config.yaml
dataset: "babble in 24 made-up languages, each with its own sounds, syllables and stress or tones, from a formant synthesiser"
hop_length: 160
input: "log_mel"
win_length: 400
vocab_size: 7471
loss: "sigmoid"
encoder_depths: [2, 2, 2, 2]
text_encoder_mlp_ratio: 4
text_encoder_layer_scale_init: 0.01
text_encoder_positions: "rope"
learning_rate: 0.0051
max_steps: 9100
lr_schedule: "linear"
Rows from block 3 of the audio encoder of a small contrastive audio-text model, named by matrix and row number. Rows with one number belong to one channel. Each number is 50 + 15 x the weight over its row's rms, rounded and kept within 0 to 99. All counts start at 0.
After each channel's rows are labels from the 100 clips, of 14848, where the channel reaches its highest value: "strongest on" is what is common among them. Only what is clearly more common there than usual is listed. The data: babble in 24 made-up languages, each with its own sounds, syllables and stress or tones, from a formant synthesiser.
# convs0: first width-11 conv (encoder.blocks.3.convs.0.weight, 128x128x11, each kernel summed), inputs 0-127
# convs1: second width-11 conv (encoder.blocks.3.convs.1.weight, 128x128x11, transposed, each kernel summed), outputs 0-127

convs0.2:43 53 42 53 66 70 40 45 38 52 49 60 24 42 57 48 30 43 44 26 31 32 56 57 42 58 40 48 28 15 54 63 57 48 53 43 42 36 41 52 63 66 61 44 50 74 40 44 42 44 42 25 69 63 45 52 37 54 46 59 48 43 58 47 72 88 25 55 28 00 50 26 21 36 31 39 35 23 33 48 43 55 52 56 34 48 55 54 45 41 51 51 45 60 45 39 20 48 37 58 54 51 63 42 31 35 31 54 41 66 33 17 33 36 47 69 25 55 78 47 62 41 66 39 72 39 56 37
convs1.2:60 54 52 55 26 63 38 39 60 61 50 42 40 49 37 20 46 26 47 66 39 77 53 73 45 49 28 48 73 43 39 37 42 59 45 64 31 22 73 65 50 43 27 78 71 56 66 61 46 62 65 55 38 67 31 61 53 65 55 27 55 40 40 61 57 79 79 61 41 51 51 61 46 48 31 46 61 52 53 56 28 57 58 27 79 43 35 67 48 51 58 44 38 78 40 18 48 35 48 63 08 58 73 62 35 42 54 46 57 32 63 31 44 34 50 49 42 23 44 50 40 75 61 20 25 62 71 55
strongest on: prosody: tones; /ç/; /i/; /y/

convs0.83:42 58 56 48 66 33 37 33 40 32 34 33 58 42 37 50 20 42 31 58 34 36 45 63 52 45 83 57 47 70 20 45 42 35 45 51 46 67 39 46 27 43 55 44 36 47 47 55 66 33 51 60 71 47 28 53 44 60 34 21 45 27 38 47 59 45 60 45 50 48 54 56 52 58 40 45 30 45 20 55 98 63 64 54 69 65 58 33 36 12 40 52 34 57 59 18 40 52 49 43 48 54 49 39 46 71 33 58 38 21 51 23 41 57 23 58 50 24 15 22 38 54 44 16 66 51 62 44
convs1.83:60 77 52 38 59 61 63 42 45 63 64 48 63 32 62 41 53 29 24 48 51 58 29 48 75 43 44 36 44 41 74 42 54 59 66 51 67 64 53 63 52 50 39 56 53 35 74 49 95 42 26 41 39 40 72 37 42 48 67 50 34 36 65 36 35 42 57 56 46 46 60 38 53 75 69 56 33 54 49 63 84 43 59 63 16 24 77 74 37 37 44 41 47 43 59 30 68 35 34 36 36 54 24 46 64 63 45 70 54 48 61 26 45 96 56 32 77 69 48 59 22 60 36 52 52 48 63 59
strongest on: /dʒ/

convs0.63:40 15 59 34 75 40 38 58 44 49 94 46 42 55 51 66 64 59 60 34 36 98 47 38 37 45 51 50 63 43 26 35 45 81 43 51 38 66 65 44 34 50 62 63 24 52 51 48 57 39 30 60 45 46 67 58 83 50 63 28 53 41 38 30 57 38 55 23 70 51 66 70 75 64 57 43 49 59 47 57 63 46 65 41 63 41 53 63 47 51 43 46 33 53 58 35 51 61 78 52 35 58 55 54 53 58 62 50 70 78 51 53 67 40 58 64 62 49 00 43 25 44 36 62 50 45 55 42
convs1.63:45 59 40 21 23 43 31 54 50 44 64 53 28 53 55 38 52 45 55 51 47 00 59 31 25 29 44 47 40 42 61 47 62 43 45 46 59 50 45 47 44 30 48 54 66 43 27 39 50 44 59 37 49 59 36 36 35 37 26 67 64 40 85 50 31 58 54 63 54 29 38 77 46 51 45 50 52 46 42 64 42 40 48 42 29 50 37 45 41 51 44 81 49 40 64 78 47 45 66 55 71 64 47 55 40 32 62 47 58 27 26 38 27 52 51 52 52 31 90 35 00 58 38 35 55 23 42 60
strongest on: /ɔɪ/; voice: child-like voice; /y/; /aɪ/

convs0.97:51 40 57 49 51 67 41 17 39 67 70 29 46 58 51 24 59 50 34 39 16 41 65 44 57 52 37 39 43 60 52 39 44 36 24 45 31 63 21 41 65 45 45 31 39 58 63 55 34 40 46 64 23 50 72 77 60 27 27 50 58 66 33 57 45 29 44 56 29 13 34 38 51 48 38 25 76 42 69 52 54 43 72 38 34 45 24 59 32 60 46 71 58 51 66 42 43 16 51 21 39 51 69 72 28 67 29 27 57 48 47 39 52 43 36 57 34 53 23 45 41 39 30 34 56 42 49 50
convs1.97:30 64 59 66 61 69 42 51 45 56 60 43 49 65 40 67 45 12 43 35 30 44 52 33 62 45 76 42 39 69 51 68 74 63 26 32 72 56 76 54 51 42 55 69 63 45 60 57 49 61 62 47 51 43 49 26 58 87 59 42 55 46 51 52 62 49 38 36 44 51 53 83 38 46 71 54 64 23 36 42 39 57 76 56 43 35 26 43 22 35 34 55 38 33 73 18 56 72 37 26 43 60 33 21 59 54 50 39 55 51 45 75 55 66 42 27 53 62 20 57 18 32 42 70 63 47 52 33
strongest on: /dʒ/; /aɪ/

convs0.94:53 74 42 54 33 62 68 51 63 24 28 53 44 41 54 61 41 47 46 41 61 35 41 59 79 24 55 48 41 63 61 54 99 23 35 54 47 33 61 37 53 57 42 53 52 36 32 37 41 44 57 40 67 54 43 42 09 49 42 69 54 50 67 34 38 53 41 58 51 59 47 34 10 38 40 58 47 41 39 28 31 42 45 51 45 45 55 52 35 35 58 62 68 43 40 32 41 49 34 59 68 54 54 47 42 60 58 75 11 00 29 51 55 51 56 64 35 48 80 48 37 62 63 34 48 30 59 45
convs1.94:31 64 60 32 62 40 47 42 42 66 99 48 32 49 58 22 54 61 33 59 28 13 53 21 26 55 49 36 44 49 38 58 47 55 55 50 52 52 40 42 44 43 45 51 57 45 33 51 51 57 70 43 52 49 41 53 21 54 46 64 58 38 75 54 47 50 34 54 45 42 41 52 24 65 54 35 45 69 40 43 59 52 35 45 41 48 46 42 60 54 44 55 46 21 47 61 59 65 63 58 45 35 31 69 29 11 40 55 49 27 34 48 41 68 53 66 32 30 66 11 44 55 10 60 80 54 42 85
strongest on: /oʊ/; thin (high-pass)

convs0.117:49 70 74 36 22 45 55 37 13 45 52 35 53 61 43 59 29 34 58 26 47 49 47 65 36 43 52 25 37 61 45 60 45 72 51 50 37 65 49 72 44 52 53 31 46 36 36 78 35 46 32 62 46 40 50 57 38 31 22 51 45 44 57 28 42 46 57 49 62 32 21 07 75 35 38 32 31 25 29 49 50 55 62 30 46 30 61 44 38 55 34 43 54 56 43 41 61 50 49 66 27 53 61 47 61 76 50 51 33 42 28 30 50 45 64 51 22 53 26 75 47 32 64 11 79 44 40 51
convs1.117:47 72 99 45 34 71 62 62 24 46 51 34 67 54 52 52 46 48 41 48 42 62 55 71 56 78 27 43 62 54 51 38 59 59 52 46 61 72 77 85 51 47 63 65 37 18 70 52 45 62 50 37 38 15 53 48 54 79 39 29 54 46 55 73 42 57 74 64 27 44 46 44 60 67 56 49 64 37 66 41 41 50 70 37 44 46 42 33 21 53 55 42 31 51 36 30 58 71 28 79 56 66 37 35 66 44 62 40 54 57 77 56 68 36 63 35 15 48 41 58 46 43 55 56 60 72 45 42
strongest on: /dʒ/; /ɹ/; /a/

convs0.120:65 68 46 29 34 54 34 51 47 44 55 33 72 48 61 67 07 51 36 63 53 60 62 54 67 59 37 48 65 21 78 67 29 34 67 52 53 35 52 53 87 60 64 49 49 42 51 50 37 21 26 51 42 61 47 53 09 35 47 46 36 57 44 20 57 65 26 64 59 60 51 43 34 44 50 54 23 79 49 53 57 52 73 30 56 54 56 35 64 34 59 60 44 59 53 23 56 49 41 43 68 45 22 49 54 34 50 54 35 31 56 40 06 62 51 40 48 61 62 39 74 61 33 38 67 75 52 39
convs1.120:66 60 55 44 34 56 29 36 56 46 83 44 56 36 50 61 56 45 25 48 33 51 29 14 49 69 56 47 36 35 63 63 58 51 79 55 22 34 44 53 72 61 44 59 23 42 50 50 49 46 58 68 48 46 65 34 62 19 34 58 37 57 54 60 41 56 53 28 53 74 52 13 39 41 38 68 43 44 27 62 47 48 52 46 74 94 51 25 56 54 36 21 79 48 54 56 70 42 65 55 76 42 45 37 38 43 60 58 57 18 43 56 37 77 65 76 67 54 55 39 49 41 39 69 62 32 42 66
strongest on: /ɔɪ/; /ç/; /y/

convs0.75:61 49 39 51 35 00 48 40 50 30 52 41 61 51 32 52 45 50 54 52 65 50 66 59 63 59 45 23 15 57 30 42 38 35 43 60 61 20 41 53 61 59 51 31 16 84 41 71 39 39 37 41 29 61 47 46 46 43 39 45 52 43 46 23 38 57 44 12 27 39 41 53 64 25 30 35 65 42 27 54 62 39 71 52 38 49 32 12 57 48 36 46 38 51 43 42 49 69 36 46 61 44 72 50 60 58 39 49 50 43 35 45 51 51 28 38 11 29 39 50 28 40 53 20 59 50 48 63
convs1.75:68 46 50 41 43 40 37 52 68 51 49 37 33 63 34 44 24 57 51 55 75 14 62 44 43 41 49 41 25 49 50 48 35 40 63 45 04 33 71 48 81 44 22 54 70 26 30 61 54 16 56 63 36 46 29 50 48 60 66 38 50 41 50 43 55 50 44 55 59 37 69 45 39 65 43 64 41 36 77 60 70 54 50 77 76 74 56 39 54 54 26 74 57 54 51 51 42 35 41 24 82 36 30 49 48 59 41 39 38 52 20 63 41 51 62 77 49 46 82 48 51 49 73 76 51 41 42 39
strongest on: /oʊ/; thin (high-pass); /u/

convs0.29:61 53 53 44 68 19 31 38 53 57 39 41 54 63 47 58 50 44 38 40 28 52 57 53 38 46 33 05 47 48 19 32 33 57 73 50 41 35 61 69 52 51 67 56 56 43 53 78 55 62 66 62 40 43 35 55 54 48 25 42 44 48 38 47 64 56 64 28 57 37 45 36 41 54 17 35 20 32 47 70 55 60 59 33 61 67 51 33 29 58 45 41 66 54 59 50 61 43 72 47 39 55 33 60 71 46 50 45 56 56 70 00 31 52 31 55 62 16 44 27 53 23 17 34 68 61 40 53
convs1.29:55 36 51 52 68 64 34 42 45 51 85 56 34 52 61 14 37 67 74 67 58 45 29 61 26 46 84 61 43 50 44 86 35 32 66 52 47 25 47 68 50 35 36 43 58 53 42 74 38 37 60 73 44 54 31 41 29 51 39 47 58 35 34 47 25 70 25 40 62 46 59 45 75 34 63 51 64 66 47 49 49 40 45 59 40 59 39 50 69 37 88 48 57 37 23 80 55 26 61 68 40 46 47 37 38 66 46 46 56 23 40 39 44 33 42 38 68 53 69 28 49 33 51 56 39 55 82 66
strongest on: /oʊ/; /u/; /x/; /h/

convs0.48:51 49 75 60 28 42 46 45 51 50 70 58 37 37 48 60 45 54 57 35 36 45 59 55 68 64 36 18 50 43 27 48 56 30 48 55 47 17 43 51 45 45 43 49 28 58 59 35 81 40 65 45 25 78 43 38 22 59 45 59 38 42 42 18 68 31 54 81 73 58 22 44 56 48 42 61 48 49 29 49 39 16 42 21 54 81 55 70 52 61 66 45 59 39 67 48 37 55 68 43 15 41 51 45 66 51 50 41 63 37 48 26 38 59 43 55 53 00 29 63 41 43 31 40 41 42 45 33
convs1.48:53 45 52 63 41 46 54 49 30 74 18 57 31 43 68 48 54 47 41 44 42 24 46 42 48 45 50 30 32 53 73 62 31 65 37 25 32 39 52 66 46 69 64 65 59 23 28 34 68 48 52 55 53 52 70 55 52 38 59 78 49 36 43 39 34 35 41 33 34 26 50 39 59 64 57 30 66 44 51 40 52 75 70 66 37 34 68 55 74 46 37 61 75 57 75 48 59 71 58 59 65 53 55 50 75 63 73 25 81 40 70 31 60 69 49 69 75 48 39 54 45 38 23 42 55 88 75 37
strongest on: /oʊ/; /u/; /h/

convs0.98:58 53 58 55 78 65 44 41 65 60 39 49 51 35 57 50 38 35 19 30 42 62 60 65 60 31 58 18 58 51 68 40 48 45 77 49 35 31 43 81 57 60 36 69 47 44 49 60 31 54 61 47 56 71 36 49 56 17 33 45 32 50 36 65 65 62 42 43 42 18 16 49 35 33 38 28 36 48 52 72 19 56 55 32 58 60 60 61 66 69 34 60 65 65 53 70 36 40 46 31 40 40 25 73 48 29 36 27 63 42 66 52 40 47 40 31 33 24 55 55 74 29 29 35 53 67 64 33
convs1.98:73 81 49 57 15 59 41 42 47 41 64 63 61 39 38 61 37 57 37 60 39 21 53 52 69 30 62 45 57 33 47 62 71 47 62 42 39 41 41 56 54 40 78 30 60 53 32 91 38 55 40 55 41 59 46 56 35 53 72 50 21 62 54 57 46 60 55 58 73 53 42 52 38 60 36 80 66 70 77 54 42 53 55 44 47 43 42 53 33 56 18 44 21 24 45 57 48 61 49 73 28 72 50 32 57 74 68 45 68 38 38 36 15 48 66 59 35 46 75 75 47 32 44 63 55 59 39 18
strongest on: /ɔɪ/; /ç/; /y/; /o/

convs0.72:60 48 51 43 45 49 61 65 55 37 79 48 31 66 49 54 59 41 42 66 65 58 51 43 38 84 69 64 60 67 33 53 71 51 52 65 53 38 29 47 38 51 60 38 43 32 61 37 70 53 65 60 66 46 57 60 18 74 46 46 42 47 53 85 45 64 50 76 49 55 76 67 47 60 82 53 88 46 54 39 50 88 37 52 79 33 31 49 56 52 56 26 54 55 63 37 61 59 38 75 47 48 43 75 40 38 74 68 71 88 59 55 67 64 58 48 78 58 61 58 49 41 66 61 22 65 53 39
convs1.72:76 45 52 55 68 46 42 53 43 52 41 59 54 64 54 18 59 58 41 23 76 48 35 18 52 49 25 49 37 21 72 60 31 50 60 51 48 50 62 46 64 43 34 53 42 35 60 48 55 31 41 36 65 56 53 59 54 18 40 48 67 56 31 22 23 39 44 14 54 46 61 39 44 33 59 44 60 60 45 59 47 22 61 44 50 35 40 17 53 55 41 50 55 61 51 33 52 32 43 67 57 63 38 20 49 68 33 41 61 13 50 51 43 81 42 44 80 60 43 81 76 39 67 31 71 29 49 63
strongest on: /ɔɪ/; clipping